config = dict(
    dataset='fractals drawn by 1,000 iterated function systems, in grey',
    logit_normal_time=True,
    weight_standardization=False,
    scale_shift_norm=True,
    lr_schedule='linear',
)
Rows from block 2 of a small image flow-matching model, named by matrix and row number. Rows with one number belong to one channel. Each number is 500 + 40 x the weight over its row's rms, rounded and kept within 0 to 999. All counts start at 0. Numbers have three digits each.
After each channel's rows are labels from the 100 images, of 14976 (inputs lightly noised), where the channel reaches its highest value: "responds to" is what is common among them; "patch colour" is the nearest of a few named colours to the mean colour under the peak. Only what is clearly more common there than usual is listed. The data: fractals drawn by 1,000 iterated function systems, in grey. In brackets: how many of the 100, against the usual share in percent.
# convs0: first 3x3 conv (model.enc.1.0.convs.0.weight, 96x96x3x3, each kernel summed), inputs 0-95
# convs1: second 3x3 conv (model.enc.1.0.convs.1.weight, 96x96x3x3, transposed, each kernel summed), outputs 0-95

convs0.3:535574510641560476525476576523531489588498479549615540532547531552546543501441499521500514481507534506555500494458509560455509523547522523582476546520555527524558491546533526517544496568516529556465516538544530513508502536518533548519525503512491507490511539543559501541541500527472535505
convs1.3:526554484549506472454556531506443456493515555481501517430470541558464473480511492555448436386470458441407505539519510518512537498541487459568536519503529496485515497513486470474545494508454455535411514558481421492514551485445494511474548494423563538554498513492478443476586519459507519493
responds to: dark on light (100 vs 30.8); two maps (56 vs 25.6)
patch colour: white (85 vs 26.5)

convs0.75:470466517507502530489522488522634619429454534539570518523511472461483545476549526545527512504564486464486514477451488463486445532484494530491502461491505517514550506426520514492445494497535499455465480444472523558489567464539440457511536457445503452545549421421461501446492545516549491477
convs1.75:421502437438481552545438508531540526482511453465524410450473439475403472477507505531529543538545461554584466495510468471475483536533485516439420481479546459487472481519478506540507543476428418486515480463482480512495468519437523489511533471463505527479388494518500530511437479468481455547
responds to: sparse (100 vs 26.3); dark on light (100 vs 30.8); two maps (94 vs 25.6)
patch colour: grey (67 vs 18.7)

convs0.9:420475399464489396518555521494522538522496437455521487518512519534522488541597582508552487532504528599559500514509490530528497467450465467488470496549553519468477528488546441492486535514510581535546542538484513486528512577552540509480520542487522457510506473563494515578528464481563504528
convs1.9:533516566552489538448530550481489498550516554483491496537574548502474558449456532481502494499500504410497526540499527512512500450448445420485423484501458390551473500490437513462433502448511469505507457518488485518458462431433519482459545494527538533494569538483568508475441583483468523470
responds to: dark on light (100 vs 30.8); sparse (99 vs 26.3); two maps (95 vs 25.6)
patch colour: white (67 vs 26.5)

convs0.46:488482488489469505540457458578513477457439513481500481459488442469498517528511511566484506476471485514515525396538548512505546421503465403504450465463505439515512511463486487475448486481519494511473474466464472514466469487523489457479457520523519480507472442450502470467295487501464442494
convs1.46:508417487430488503566470475547528507507525498529511485549488518489494511513506547540487444545525506469434473384518475498511520498431453418531527419483416519509494505567519501532486510452505513512586509507508528462479486474424504477531423534497489489425534515540503500527372535559493540518
responds to: sparse (71 vs 26.3); two maps (62 vs 25.6)
patch colour: black (100 vs 54.7)

convs0.14:409528476532516426476526554467506510508508502470482508515533431478526571451520539464544451520492501536460495543500510465537481484606542490612598489493515458540480509507550477469527511485483531565512448572495489542453441471518488489538467596490554543514497521508506478590475506502531461558
convs1.14:476492497508462423453527495518481467504485555597558456501574513494505536477456484535476507460570525430453492516478468553528472542423545496531563549505543522516487437473577524481477432542498547470531436521518480572538487434488456438471473457416516461515471510507429493540529532454529500475
responds to: dark on light (66 vs 30.8)
patch colour: grey (81 vs 18.7)

convs0.39:492480409501476403515498511494422405512556489509416463513462523498462461488426478504453513504395555511533474551499540469507506480494490489466443526524471487453489499500493479546499526518463444471492513546493517391517490438494533525505505499492481493537428476541552460536536513505404577543
convs1.39:425506506587518479501521531496402436489499475468543498470531420504515517494494477552566536465424509500444490479458411492473457468504463484491583552463518454527456528486438504478478378545507433534519517505503469551488512508452483467453482519523484508516562508461402488507488495485509440460
responds to: sparse (53 vs 26.3)
patch colour: grey (93 vs 18.7)

convs0.6:583573497558595550437498504469505504535528450454504496437517543507466486422451439454478446460460520477453480499521496533478521448441421436504493450574562498497549519535558517504511464437433495529514550508540521528545516568532522558446487508468484533446474528529456469486488470481518513477
convs1.6:438501531433473501511549451514494471513518506510518524503489468493488507499561532410420514633520489527609546526450505498452500495463452451491461518453446536485417504493427543544500499437459510496558528508542542479583468456519524472527522500557509518520468516515466597527513537485524509493
responds to: dark on light (100 vs 30.8); sparse (93 vs 26.3); two maps (70 vs 25.6)
patch colour: grey (73 vs 18.7)

convs0.33:481471546490437550533406419514523475484505424512498528501487506513511513519482398511472518378479512470498483486542523465492520493458473482485438511499411517425526485497463493508488468494494524478461518500529478487493501485521486477419521486507441470368496473457481448486471378513445523519
convs1.33:559538507550548512475556546440502541514580560520493459488458523473520467486445601436551531507497511472544472520592497533493510496467446407453462516555547477525511483507474493454479526460455523496458522503492501555569493515465498533492403471488536503577473502519479556512517592462560483480
responds to: dark on light (100 vs 30.8); two maps (99 vs 25.6); sparse (98 vs 26.3)
patch colour: grey (76 vs 18.7)

convs0.15:546530549535565488477541516507430515465490543411521452516471495483483488510496518418500457516507492502464499447505494472467490441481520450484544471491567436530454508484488456487472531498474540449470464492434487520492436554424487435554402497581499449503443495483499490511480494407509538388
convs1.15:529461566424468524543490466591524486489452464542510518517464518520526503545625508528429537574477500559542513511463500494516486474426391420498485478513419557529545572509467452556498476473528493506509483487516450459447487439539518476508542514517551502501532524534489464488530507521550499530
responds to: dark on light (100 vs 30.8)
patch colour: black (100 vs 54.7)

convs0.94:541496485498503500485468541556551570453438523508538496467461449501515465537514527563575502476499433463595571523488404532500444482516459468480492524560507490523409446542513489428469437450577509490467502448514446556483453502540502499481505460503511464563492507462530511463473537537556444526
convs1.94:459514518538458498475580561525589472487477480453554548508557492439505566494463485506512463502494344533485492513562456470474449487494498535560487518491514558458576467535436492541509557533455507503431531489514510466491515523441490464528521536537489488408489541450489515502427509500468473496
responds to: sparse (83 vs 26.3); two maps (73 vs 25.6)
patch colour: grey (57 vs 18.7)

convs0.48:571547557525545525499507499579505487520465462468515499428539498482450560471447485589472469509484500518508538468466473459427525467425426448418418434521511521507520473521577537539462509448545453483544521476474514510488504569494545470489524520433532508475520450478538517449430510552461523493
convs1.48:524509472507485469486479517496496496513443526516479432478441489475569519527528487546519502464454471563534500488588472547566503565567553573518445471516535454505554533507587472537458479531490443524533556407473428523516513576455518463551531519469480497423421486467447452470489530492500476523
responds to: sparse (100 vs 26.3); two maps (87 vs 25.6)
patch colour: grey (85 vs 18.7)

convs0.11:463427484508443437448463568451602536458506491476473465507486478501486520478480459506515516479454587480527500524471545499523467521567528505492505527472448480497511492434455535521465527513515422474498460532429487515478479457474484433549496468431495481539505443413576555572498539523586512449
convs1.11:564523503523596452546571547529509464498459518535551460553550497470478537523528568512523510472611465486464476547545457518537483536526388507493481471474549485512530480486517458564527589446494507530486556514473497417492547441504456496499458521527480465440490511498413489473490507517469519455
responds to: dark on light (100 vs 30.8); sparse (81 vs 26.3); two maps (68 vs 25.6)
patch colour: grey (65 vs 18.7)

convs0.8:548572527579590503463551557524520517500536585507537525521497537523492514469517563519521441551460444492488520524510475479470516519493508510499497461505571483611498530478475506532435546442517518458527503496520564564574475547469466464558510446482554496560494468459547508476519594501558478464
convs1.8:502555485550535529501580481505501480513487472575462488653506437525498537471495479539528412521488518478519508407461477511483553558457481437575519513481510613501503470524474521425503491537555504537525509479529492529503519520515436479516475486431479475562437474525488521511518479471530535539
responds to: dark on light (100 vs 30.8)
patch colour: black (98 vs 54.7)